config.toml
train_examples = 72500
grayscale = true
padding_mode = "replicate"
learning_rate = 0.0023
beta2 = 0.95
final_lr_fraction = 0
warmup_steps = 590
Rows from block 5 of a small image classifier, named by matrix and row number. Rows with one number belong to one channel. Each number is 128 + 24 x the weight over its row's rms, rounded and kept within 0 to 255. All counts start at 0. After the name is the row's rms in percent of the matrix's.
Before each channel's rows are labels from the 100 images, of 14976, where the channel reaches its highest value: "top examples" is what is common among them; "lies over" is the class under the peak. Only what is clearly more common there than usual is listed. The data: rendered roads seen from a driver's seat, with toy cars, trees and houses.
# convs1: 3x3 conv (model.blocks.5.convs.1.weight, 56x56x3x3, each kernel summed), inputs 0-55
# convs2: expand pointwise conv (model.blocks.5.convs.2.weight, 224x56x1x1, transposed), outputs 0-111

top examples: dashed white line
lies over: road
convs1.23 092 [131 136 135 106 107 121 131 102 115 114  69 124  97 131  97 100 153 119 170 182 125 114 101 117 181 100 121 119 152 150 120 152 198 103 152 164 118 128 113 114 136 108 146 160 120 132 140 136 115 126 119 139 151 128  98 140]
convs2.23 102 [128 128 171 128 128 128 128 128 166 128 128 128 166 128 158 128 128 128 128 128 128 128 195 177 144 128  68 128 128 128 164 128 128 128  85 128 128 128 128  83 128 128 128 163 128 128 128 160  74 128 128 128  73 128  95 128 128 128 128 202 128 128 128  85 128 128 128 128 149 128 128 166 152  60 128  89 128 128 128 176 128 185 128 128 128 164 161 169 128  71 128  82 128 128 128 128 178  96 128 128 128 128 128 176 128 128 128  85 128 150 128 128]

top examples: solid white line
lies over: marking
convs1.40 083 [120 114 107 142 113 118 111 102 132 123 161 101 106 145 131 116 119 111 113 141  92 125 143  86 103 147 116 115  98 112 118  91 115  79  78 113 164 150 121 139 117 133 136  91 106 102 145 120 134 136 123 145 166  48 128 106]
convs2.40 082 [128 128 153 128 128 128 187 128 128 128 128 183 128 128 128  68 128 128 110 215 160 128 128 128 128 151 175 128 128 128 128 128 128 128 128 128 128 187 128 128 128 128 128 128  71 181 128 128 128 128 128  97  90 128 128 128 128 128 128 128 128 128 128 128 105 155  79 128 128 128  59 128 128 155 128 128 128 128 188 128 190 128 128 128 128 128 128  76 128 189 128 128 128 128 128 128  92 128 128 128 128 128  68 128 175 128 128 128 128 128 128 128]

top examples: dashed white line
lies over: road
convs1.21 124 [122 146  79 156 128 145 127 102 172 158 157  98 113 122 173 125 135 128 107 134 108 173 164  64 153 152 138 106 104 134 128 122 138  85 109 124 157 134 138 117 159 144 103 149 142 112 149 118 151 124 144 118 125 121 144  82]
convs2.21 100 [167 128 128 128 128  70 166 128 128 128 128 128 128 128 128 128 128 128 128 128 128  70 158  85  91 128 101 128 176  90 172 128  80 128 186 128 128 128 128 128 128 128 128 128 128 128 128  86 154 128  76 108 155 128 185 128 128 128 128 105 186 128 167 185 128 150 128 128 128 128  75 128 128 128 128 128 118 128 128 128 128 128 128 159 128 173 156 128 128 128 128 128 128  91 128 191 128 128 128 128  90 169 163 156 128 128 128 128 128 128 128 128]

top examples: dashed white line
lies over: road
convs1.36 091 [ 97 102 133  96 102 131 147 145 107 127 159 125 152 118 103 118 160 108 103 133 115  98  97 102 178  85 111 115 133 158 102  81 153 114 135 138 171  94 116 116 145 105 132 114 162 131 126  88 100 117 100 140 113 158 109 154]
convs2.36 094 [128 128 128 128 128 128 128 128 128  77 128 128 128 128 128 128 167 128 128 128 128  93 128 128 128 128 128 128 128 143 222 128  78 155 128 128 128 128 172 128 128 128 128 128 128 128 172 136 138  95 128 128 128 128 169 128 128 128 128 128 128 128 177 128 128 128 128 128 128 123 189 128 128 128 165 128 128 183 128 165 187 128 128 128  99 187 160 128 128 128  73 128 128  65 128 128 163 128 128 128 155 176 128 165 128 128 128 128 128 128 179 128]

top examples: dusk; solid white line
lies over: road
convs1.12 119 [122 152 128 159 154 126 142 101 180 178 139 108 114 128 170 140 159 144 125 137 147 184 194 128 124 164 141 138 122 135 106 123 118 113 131 134 128 124 165 157 152 148 128 113 142 113 138 143 168 128 156 109 121 116 176 116]
convs2.12 087 [128 128  83 133 167 128 128 128 128 174 128 128 128 128 128  70  82 128 128 128 128 128 128 128 128 128 128 128 128 104 128 107 128 112 128 128 128 128 173 128 128 128 128  89  90 128 128  72 128 171 128 128 128 128 128 128 128 128  88 128 128 128  75 128 128 128 128 128 128 128  80 128 128 128  90 128 128 128 128 128 153  93 128 128 128 128 128 157 183 128 161 158 128 128 181 128 128 128 128 128 128 128 128 128 128 128 128 128 128  65  84 128]

top examples: dusk; solid white line
lies over: road
convs1.27 110 [125 109 141 116 113 113 164 135 137 121 168 136 128 106 108  97 148 148 128 132 169 103 112 160  71 110 117 110 114 130 128 159 106 161 123 123 144 102  89 101 101 110 128 115 105 169 107 114  88 135  98 128  87 181 120 152]
convs2.27 140 [128 128 128  97 128 128 128 128 101 107 128 160 159 186  95 128 128 162 128 149 128 128 128 128 128 128 128 158 128 128 128 153 128 178 128 152 128 128 128 128  91 161 160 183 128 128 128 128 128 100 180 196 128 128 128 128 128 145 128 160 128  84 128 128  98 128 128  98 128 117 152 128 128 125 201 128 155 128 128 128 128 128 128 128 172  85 128 128 128 128 128 128 128 128 128 128 128 128 151 128 128  86 128  82 128 157 128 128 160 128 128 128]

top examples: solid white line
lies over: road
convs1.53 112 [138 146 129 122 120 122 144 124 148 128  68 126 128 123 119 140 140  95 106 121 138 128 123 141 171 135 112 119 142  95 118 116 125  87 164  98  53 149 110 127 182 119 136 134 158 125 124 121 140 113 134  57 110 120 128  94]
convs2.53 125 [128 128 128 128 166 128 128 128  88 128 128 128 128 100 128 128 128 128 128 148  96 128 128 112 128  68 128 173 128 128 128 128 128 128 128 128 128 128 128  48  94 128 182 128 128 128 100 158  81 128 157 128 128 128 128 128 128 154  95 128  68 128  73  86 128 171 187  90  99  90 128 128 128  96 128 128 128 128 128 167 128  89 128  62 156  68  80 128 128  74 128 173 128 128 161 128 128  82 182 128 128 128 128 128 128 155 128 162 128 128  90 178]

top examples: dashed white line
lies over: road
convs1.43 093 [114 128 139 115 112 143 122 118 127 101 115 149 140 134 114 121  99 102 102  73 114 113  81 131 164 101  99 107 151  98 159 121 130 126 138 124  86 115 135 104 175  97 109 182 170 161 158 121 114 122 128 102  94 105 118 138]
convs2.43 106 [128 155 128 128 128  98 128 128 128 128 128 128 128 128 128 128 128 128 182 136 128 128 128 128 161 128 128 162 128 128 128 108  88  95 128 171 189 128  83  88 128  71 149 128 128 128 128 128  80 128 128 128  71  97 128 128 157 128 156 128  94  92  95 128 128 128 128 128  99 181 128 143 128  72 128 128 156 128 171 128 128 128 128  84 182 128  77  85 128 128 128 128 187 128 128 128 128 128 128 163 128 128 160 128 128  87 128 128 128 128  81 128]

top examples: solid white line
lies over: road
convs1.1 085 [114 112 138 108 116 107 141 128 103  90 177 113 130 148  94  94 144 143 144 131 128  91 104 128 139 121 107 107 113 174 109 147 128 113 118 122 184 110  99  86 119 118 146 109 110 153 110 104 107  88  95 181  96 122 117 116]
convs2.1 069 [128 128 128 128  79 177 167 128 128 128 128 128 178 128 128 128 128 174 128  86 128 128 186 118 128 128 128 128 128 128 128 128 129 128 128 128 128 128 128 128 128 128  76 128 128 102  76 128 128 128 128 128 128 193 128 128  68 128 128 128 128 128 141  53 128 128 128 128 128 128 128 195 128 128 128 128 195 128 128 128 128 200 128 128 128 128 128 128 128 128 128 128 128 128 128 128 189 151 128 128 128 128  99 128 128 128 128 128 128 128 128 128]

top examples: dashed white line
lies over: road
convs1.4 105 [101 113 111 115 123  99 156  95 101  85 188  96  92 136  92 122 124 134 117 131 133 103 109 103  84 114 149 124 128 128 128 128  98 127 125 128 187 100 104 123 132 110 135 124  90  94 144  93 115  98 106 102 145 109 120 104]
convs2.4 090 [128 128 153 128 128 128 128 173 181 128 128 174 128 128 128 128 141 128 128 128 170 128 128 128 128 200 128 128 173 128 103 128 128 201 128 128 128 184 128 128 128 128 128 128 128 152 128 128 128 128 128 128 128 128 128 128 128 176 128 128 128  93 128 128 128 128 128 128 128 128 128 128 128 128 128 128 128  82 206 175 128 128 128 128 128 128 101 128 220 128 187 128 192 128 160 162 156 128 171 128 188 128 128 128 128 128 128 128 186 128 128 128]

top examples: dashed white line
lies over: road
convs1.25 128 [100 158 112 128 126 130 132 116 130 143 135 110 124 120 145 118  97 131  96 113 107 137 120  75 194 132 151 126 139  96 133  79 199 109 146 111 129 130 128 141 181 129  98 158 154 105 172 139 124 135 138 128 134 109 138 110]
convs2.25 070 [128 128 128 128 128 128 128 128 128  50 128 128 128 128 188 128 173 128 128 128 128 128 186 128 128 128 128 128 128 128 128  89 128 128 128 128 128 128 128 128 128 128 128 128 128 128 128  77 128 172 128  80 128 128 183 128  69 128 128 128 128  89 128 200  60 128 128 182 128 128 128 128  97 128 128 128 128 176 128 128 128 128 128 128 128 128 128  75 128 128 128 128 128 107 128 128 128 128 128 128 128 128 128 128 128 128 128 128 128  69 128 128]

top examples: crossing stripes
lies over: marking
convs1.50 101 [158 136 137 128  70 119 129  86 128 105  86 102 111 142 128 120 127 137 135 134 107 105 135 125 152 122 103 136 146 128 170 169 155 145 135 147 102 162 124 100 138 130 120 182 111 151 164 165 134 158 104 114 132 150 131  69]
convs2.50 098 [128 128 179 128 128 128  64 128 128 128 128  48 128 128 128 160 128 128 160  86 128 128 128 159 128 128 128  81 128 155 128 128 128 164 128 128 140 128 128 175 128 128 106 128 196  79 128 128 128 162 128 128 128  77 128 128 128 128 128 128 128 128 113 145 128 128 128 128 128 175 128 128 128  63 128  65 128  92 128 172 128 128 128 128 128 128 128 128 128 128 171 128 128 100 128 128 152 173  95 128 128 128  78 128 128 128 128 104 128 128 128 165]

top examples: dusk; dashed white line
lies over: road
convs1.17 129 [124 159  92 135 125 136 108 135 169 181 145 105 115 125 147 160 127 118 132 111 114 181 151  83 162 180 146 159 120 143 130 131 139 106 119 132 154 135 163 130 148 142 118 161 157  96 168 124 147 118 147 119 117 112 149  89]
convs2.17 097 [160 112 128 148 128  83 128 128 128 128 157 128 128 128 128 128 128 128 128 128 128 128 166  93 128 128 113 128 128  93 167 128  77  88 170 128 128 128 128 136 128 128 128 128  72 147 128 128 163 105 128  89 156 108 208 128 128 128 164  94 195 128 128 153  96 128  71 128 128 128 128 128 128 128 128 128 128 128 110  64 192 128 128 128 128 128 153 128 128 128 128 128 128  76 128 167 128 128 128 128 103 128 128 159 155 128 158 128 128  72 128 128]

top examples: dusk; bends left
lies over: road
convs1.28 099 [110 110 142 117 104 103 168  83 111 108 145  94 112 116  91  95 112 114 139 131 126 113 108 172 123 112 104  97 165 144 128 155 121 183 119 139 148 128  80 104  93 110 117 128 128 166 114 129 110 104 127 136  96 172 117 112]
convs2.28 115 [128 128 128  94 128 128 128 102 128 106 159 155 128 180 128 128 128 170 128 135 128 128 128 177 176 128 128 146 156 128 128 160 128 170 128 180 128 120 100 128 128 128 128 172 128 128  85 128 128 128 180 176 128 128 128 128 128 128 177 128 128  78 128 128  87 128 162 101 128 106 128 156 128 101 194 128 128  81 128 128 128 149 114 128 128 128  67  91 128  83 128 133 128 147 128 150 169  99 128 128 128 103 128 128 128 175 128 156 128 107  86 158]

top examples: solid white line; dusk
lies over: road
convs1.29 098 [109 104 147 122 143 128  98 184 127 135 142 193 133 106 117 118 124 144 135 128 128 103 126 141 103 112 115 128 114  94  98  88 145 128 117  88 135 114 125 136 142 123 159 121 162 154 109 139 136 132 128 163 107 149 137 213]
convs2.29 082 [128 128 128 128 198 128 169 128 149 128 128 128 128 128 128 128 171 128 128 143 128 164 128 130 128  81 128 128 128 128 128 128 128  94 128 128 128 128 124 128 128 128 128 128  93 128 128 128  72  69 158  73  91 128 128 172 128 128 200 128 128 128 128 128 156 128  86 128  81 128  66 128 128 128 128 128 172 128 128 128 170 128  83 128 128 128 128 128 206 128 199 128 128  69 128 128 128 128 187 128 188 128 128 173 185 128 128 170 128 128 128 173]

top examples: dashed white line
lies over: road; marking
convs1.41 082 [144 147  66 110 120 123 153  76 120 123 141  93  98 144 120 115 154 112  84 145 124 120 126  58 141 125 125 138 114 101 123  63 150  82 152 125 129 119 129 122 142 127 127 148 111  99 122 109 129 122 130 154 134  99 123 105]
convs2.41 112 [128 128 128 128 182 128 128 128 128 183 128 154 128 104 128 128 128 128 186 128 128 128 128 128 128 163 128 185 128 128 128 128 128 128 128 128 128 141 128 128 190  65 128 128 128 128 128 128 128 128 182 128 128 128 128 128 128 182 128 128  88 128 128 128 128 176 170 186  93 128 128 128 128 128 128 128 128 128 128 156 154 128 128 128 181 128 107  77 177 128 198 128 181 128 182 128 128  69 187 128 128 128 128 128 159 128 128 128 148 128 128 193]

top examples: dashed white line
lies over: road; marking
convs1.51 075 [115 126  81 128 128 118 196 112 119 123 128 128 119 132 100 137 108 109 100 160  89 142 114  55 132 139 103 146 133  83 143  62 132 107 157 116 155 122 134 112 123 108 110 151 124 115 144 123 126 123 134 101 122 128 134  96]
convs2.51 133 [128 179 176 128 170 128 128 155 128 128 128 128 128 128 128 128 128 116 198 128 152 128 128 128 128 159 128 163 128 128 128 128 128 128 128 157 128 148  79 102 191  51 128 128 128 128  82 144 128 128 158 128 128 128 159 166 128 128 138 162  99 100 128 124 128 174 154 128  61 139 128 128 191 128 128 139 156 101 141 128 128 128 128  84 128 128 128 128 128 128 207 128 128  96 128 128 128  85 142 128 128 105 155 111 181 128 128 128 128 128 128 128]

top examples: dashed white line
lies over: road
convs1.3 088 [149 128  94  86 104 115 110 142 141 112  97 140 139 125 103 106 112  75 117 151 114 116 105  89 149 111 117 107 129 136 120  62 123  90 162 119 100  94 107 123 164 100 175 111 140 118  95 112 119 120 115 110 111 139 126 153]
convs2.3 083 [128  82 182 128 201 128 128 183 128 128 128 128 128 128 128 128 191 181 128 128 128 128 151  91 128 128 128 128 128 128 176 164 128 128  99 128 109 128 101 128 177 128 128 128 128 128 128 151  70 128 128 128 128 128 128 173 168 128 180 128 162 128 128 128 167 128 183 128 128 128 185 152 128 128 128 128 128 184 128 128 173 172 128 128 128 128 128 128 128  86 128  68 128 128 167  67 128  97 128  94 128 128 128 181 128 145 128 128 128 128 128 176]

top examples: solid white line
lies over: road
convs1.22 110 [149 144 131 149 155 120  99  82 151 176 127  87 102 112 167 140 144  96 142 141 130 183 167 110 138 154 137 142 102 141 133 160 127 124  84 157 119 109 162 155 133 160  95 140 138 128 142 121 155 140 142 122 131 135 172 116]
convs2.22 088 [128 128 128 128 128 128 128 128  99 128 191 128 108 128 128 128  95 128 128 181 189 128  79 102 170 128 104 146 128 128 128 128 128 128 128 128 175 128 128 128 128 132 128 128 128 128 159 128 128 164 128 128 156 128 156 168 128 128 178 128 128 169 128 188  36 128 128 128 128 128 128 128 128 128 128 128 128 128 128 128 128 128 128 128 128  95 128 128 128 128 128 128 109 128 128 160 128 128  95 128 128 128 186 128 128 128 198 128 128 128 128 128]

top examples: dusk; bends left; dashed white line
lies over: road
convs1.54 108 [128 116 128 102 130 115 150 111 120 109 147 137 119 128 118 102 131 129 128 128 128 116  98 140  51 102 122 100 143 111 128 165  69 176 154 114 131 102 109 115  95  96 130 122 128 165 114 107  92 103 136 129 116 175 105 165]
convs2.54 121 [128 128 128  84 171 128 128 128 128 128 128 170 128 142  91 128 128 155 159 128 128 158 128 157 189 128 128 128 154 128 128 166 128 177 135 128 128 128 102  90 128 128 173 128 128 128 128 174 128 128 128 190  68 161 128 128 128 171 128 128 128 128  95 128  87 128 128 107 128 128 128 128 128  93 128 128 128  76 128 128 128 128 128 128 192 128 128  85 157 128 146 142 128 128 128 128 158 102 128 169 168  75 128  71 128 167 128 172 168 128 128 128]

top examples: dashed white line
lies over: road
convs1.26 100 [140 109 107 106 109 124 149 128  78 110 186 128  86 154  85 111 134 140 144 172 142  87 100 118 157 103 120 128 144 177 138 125 177  99 128 129 170 144 111  94 128  97 142 146 130 135 135 127 112 120 112 156 137 128 118 128]
convs2.26 105 [128 128 180 128 128 162 128 128 177 128 128 102 128 128 153 128 214 128 128 128 128  94 173 128 128 140  87 128 128 128 164 128 128 128  90 169 128 128 128 128 168 128 128 128 188 128 128 145 128  81 161 128 128 163 128 181 122 128 177 128 166  96 128 128 128 128 128 128 161  91 128 170 128 128 128 111 128 128 128 183 157 168 128 128 128 179 128 128 128 128  99 128 128  72 128 128 174 128 128 128 128 145 128 165 128 128 128 128 128 155 164 128]

top examples: dusk; solid white line
lies over: road
convs1.13 134 [151 154 111 158 135 148 103  89 175 160 128  92 125 112 162 141 129 116 139 119 112 166 160 117 177 153 133 123 109 138 124 155 158 130 101 122 131 118 139 130 164 147 102 153 155 116 155 121 145 137 145 104 102 123 161  62]
convs2.13 094 [128 128 147 128 119 128 128 128 128 128 173  92 128 128 128 128 128 128 128 128 175  86 128 128 128 128 128 128 195 128 128 128  98 128 128 128 212  81 128 128 128 128 128 167 123 128 158 128 128 128 128 128 128  85 128 128 128 128 128  99 128 128 128 184 128 128 128  72 128 128 128 128 128 128 154 100  90 128  94  57 108 128 128 128 128 103 152 128  94 128 128 207 128 128 103 176 128 128 128 128 128 152 190 149 168 128 198 128  82 128 128 159]

top examples: solid white line; dusk
lies over: road
convs1.52 077 [142  72 120 133 121 127 153 129 101 157 180 128 127 128 116 111 153 143 121 127 138 115 129  96  66 115 103 128 120  91 149 128  72 133 155 103 165  88 140 123  89 120 167 136 138 128 104 121 104 102 116 122 136 115 127 164]
convs2.52 083 [128  77 128 128 128 128 128 167 128 128 128 128 128 128 128 128 128 128 128 182 128 128  81  14 128 128 128 128 128 202 128 128 128 203 128 128 128 183 128 128 113 128 128 128 128 128 128 186 108 128 181 128 128 128 128 128 128 128  84 128 128 128 128 128 128 128 128 128 128 128 128 128 128 128 128 128 181 128 197 163  83 128 128 128 176 128 128 128 174 153 128 128 156 128 128 128 160 128 128 128 195 128 128 128 128 128 128 128 195 128 128 128]

top examples: solid white line; crossing stripes
lies over: road
convs1.14 109 [128 156  99 124 126 126 122  67 139 133 152  45  94 122 119 122 132 114  86 110 114 128 143 119 134 114 121 108 117 102 126 128 149 105 103 110 139 116 131 128 107 137  84 113 124 117 124 132 128 120 125 129 143  90 129  45]
convs2.14 087 [172 128 128  88 128  51 163 128 128 128 128 128  77 128 128 128 128 128 182 128 188 128  98 128 128 167 170  60 128 128  80  76 194  74 128 128 128 128 116 128 128 128  76 178 128 128 128  64 128 128  83 128 128 128 128 128 128 128 128 128 128 128 128 128 106 128 128 128 128 128 128 187 174 128 128 128 128 128 128 128 128  70 181 181 128 128 128 128 128 172 128 128 133 128 128 128 128 128 128 128 128 128 128  94 128 128 128  34 128 128 128 128]

top examples: solid white line; dusk
lies over: road
convs1.30 076 [171 153 125 130 115 147 112 155 149 150 121 128  86 103 130 142 130  98 157 136 163 127 126 122 145 142 173 137 115 112  91 134 162  91 184 116 126 128 170 132 136 112 120 129 156  92 131  90 159 143 143  84 128  86 154 125]
convs2.30 103 [175  91 152 156 128 128  93 186 152 128 128 128 128  66 128 128 128 128 128 178 128 128 128 102 128 159  71 128 128  89 128 128 128 128 128 128 128 186 128 128 159 128 128 128  73 128 128 128 128  97 128 128 166 128 182 169  82 128 128 128 128 128 128 128 128 128 128 146 128 128  95 128 128 128  58 128 128 178 181 148 128 128  81 128 128 128 128 128 128 128 128 128 128  91 128 128  75  84 128 128 128 128 128 128 182 128 128 128 128  91 106 128]

top examples: dusk; solid white line
lies over: road
convs1.48 097 [140 124 144 114  90 120 131 149 134 127 141 119 114 122 106  88 146 117 119 132 145 134 103 180  95  99  82 112 138 127 138 178  79 169 113 122 138  66  99 130 128 106 132 126 144 167 110 107 126  89 111 128 115 163 107 128]
convs2.48 136 [128 128  85 111 128 128 128 128 128 128 128 150 128 171  99 128 128 166 128 149 128 128 128 128 128 110 115 152 145 128 128 169 128 128 128 168 128 128 128 107 128 128 166 163 128 128  90 128  88 128 128 171 128 128  99 161 180 155 128 128 128  85 128 128  96 128 128 128 128 128 128 153 128 103 128 128 149 100 160 128 128 128 128 128 128 128 128  94 128 128 128 141 128 128 128 146 171 110 159 181 157 128 128 128 128 183 128 170 128 128 128 128]

top examples: dashed white line
lies over: road
convs1.33 083 [164 117 127  69  92 125 127 112 126 121 158 142  90 143  78 122 156 140 125 123 156 113 112  98 165  83 133  84 128 160 132 104 128  95 142 151 159  91  85 103 138 111 126 141 142 134 135 108 100 129 105 120 102 125 121 111]
convs2.33 079 [182 128 174 215 128 128 128 128 128 128 128 128 128 128 128 128 199 128 128 128 128 128 128 128 128 170 128 128 128 128 128 128 128 128 128 128 184 182 128 180 128 128 128 169 128  91 179 128 128 128 128 128 128 128 158 128 128 128 128 182 128 128 179 128 128 128 128 128 128 128 128 128 128 128 128 128 128 181 128 128 128 128 128 128 100 187 208 128 128 128 109  70 128 128  95 128 128 128 128 128 160 128 128 188 128 128 128 128 128 203 183 128]

top examples: solid white line
lies over: marking
convs1.6 102 [ 95 119  95 108 116 145 138 101 104 122 191 103 123 137 131 128 133 144 107 139 136 111 122  94 124 126 106 111  91 140  92 114 118  56  91 121 209 128 127 107 126 120 106 124 109 128 119 133 120 115 110 136 137 128 129  89]
convs2.6 096 [128 128 145 128 128  78 128 128 184 128 128 128 128 128 154  90 128 128 128 128 128 113 128 128 128 154 128 128 128 128 101 128 128 128 167 128 128 128 128 128 128 128 128  87 128 176 128  90 148 128 128 128 128 128 155 128 128 113 128 128 128 128 159  98 128 128 128 128 128  74 128  91 128 178 101 128 197 128 128 128 128 128 162 157 128 128 128 128 159 168 128 128 191 128 128 128 128 128 148 169 169 128  76 154 148  77 128 128 161 163 168 128]

top examples: solid white line
lies over: marking
convs1.35 081 [139 174 133 152 126 115 138 105 180 140 145  99 128 128 153 108 114 132 129 126  96 134 140  69 138 147 119 138 128 142 152 117 139  77  86 153 144 148 140 147 142 149 120 145 142 142 155 142 137 137 165 168 131 123 128  54]
convs2.35 088 [207 128 160 128  92 128 128  79 105 128 128 128 128 128 168 109 149 128 128 128 179  51 128 151 128 128 172  81 128 155 128  58 128  64 166 128 128 128 128  88 128 128 128 128  97 128 128 128 162 128 128 128 128 128 160 128  84 128 188 186 128 101 128 128 128 128 128 128 128 111 100 128 128 128 128 156 128 161 128 128 128 105 128 161  93 128 128 128 128 164 128 128 128 128 128 128 128 128 128 146 128 128  94 170 178 128 140  77 128 150 128 128]

top examples: solid white line
lies over: marking
convs1.49 108 [111  87 121 134 119 117 128 102 100 121 195  70 117 119 120 131 117 124 149 116 111 107 119 118 112 128 120 128  97 128 111 123 128 118  80 142 200 125 119 122 106 133 139  95  92 126 112 118 133 123 108 178 140 118 121  77]
convs2.49 068 [128 128 182 128 128 128 164 128 128 163 101 128 128 195 128 168 128 182 181 128 128 128 128 128 128 128 128 128 128 128 128  86 214 128 128 128 128 128 128 128 128 128 128 128 214 128 128 128 128  65  66 128 128 128 128 128 128 128 173 162 128 128 128  72 128 128 128 128 128 128 128 128 199 128 128 146 155 128 128 128 128 128 128 128 128 128 177 128 128 179 128 128 128 128 128 128 128 128 128 182 128 128  70  83 128 112 128  49 128 128 128 128]

top examples: crossing stripes
lies over: marking
convs1.37 099 [152 123 108 135 116 101 137 117  87 113  92  91 121 128 106 104 142 142 105 147 132 104 114 124 137  88 115 116 166 119 121 148 164  94 164  99  86 177 113 117 138 112 127 130  86 120 145 144 114 151 133 130 145 121 101  60]
convs2.37 107 [128 128 180 128 128 128  92 128 128 184  99 128 128  71 101 128  97 128 128  91 128 161 103 128 128 128  78 128 128  82  98  91 128 159  86 128 158 128 128 169 128 158 128 128 168  80 146 128 128 141 165 128 128 128  91 128 128 128 128 128  94 128 128 128 128 128 161 128 180 128 128  98  50 128 128 128 128 128  70 174 128 128 128 128 128  80  95 128 128 128 144  81 141 128 128 128 128 128 128  75 128 120  88  77 175 128 128  82 128 170 128 128]

top examples: dashed white line
lies over: marking
convs1.7 090 [ 85 104  96 143 136 112 122 123 143 105 140 128 166 107 127 132 123 162  82 108  76 142 141  92 185 126 115 128 109 108 142  85 146 126 106  92 126 124 108 107 154 136  91 167 150 146 143 106 124  98 139 155 130 159 129 111]
convs2.7 138 [162 202 128 128 128 102 152 114 180  98 128 128 128 128 175 119 141 116 164 122 128 128 158 103  96 128 182  77 128 170 162 128 109 112 156 128 128 128 128 128 175  67 100 128 128 128 111 102 114  91 128 162 128 128 128 152  64 128 136 145 128 128 160 128 128 128 128 160  64 128 128 164 160 128 128 128 161 158 128 102 128 152 191 128  81 150 128 128 149 105 128 174 143 128 153 157 149 128 128 150 128 179 128 128  90 128 128 128 128 128 128 162]

top examples: solid white line; dusk
lies over: marking
convs1.9 067 [112 131 128 142 124 108 118 139 113 129 130 140 118 136 118 128 144 133 104 148 127 123 151  58 108 111 118 100 105 151  95  72 142  88 123 151 132 109 131 107 120 138 142 116 120  58 108 136 126 128 126 128 207 104 116  96]
convs2.9 116 [128 128 128 128 128 128 169 128 128 175  98 163 128 128 154  86 128 128 128 128 128  93 128  98 128 128 128 128 111 128 128  64 128 128 128 108 128 153 103 128 128 128 128  82 128 154  86 128 128 128 128 128 128 128 128 128 128 128 128 128 101  94 128 128 128 128 128 128 128  87  81  91 128 156  78 174 192 128 128 128 188 128 128 128 128 144 161  81 128 164 128 128 174 128 128 128 128  91 168 128 128 164 128 128 176  78 101 128 166 142 128 128]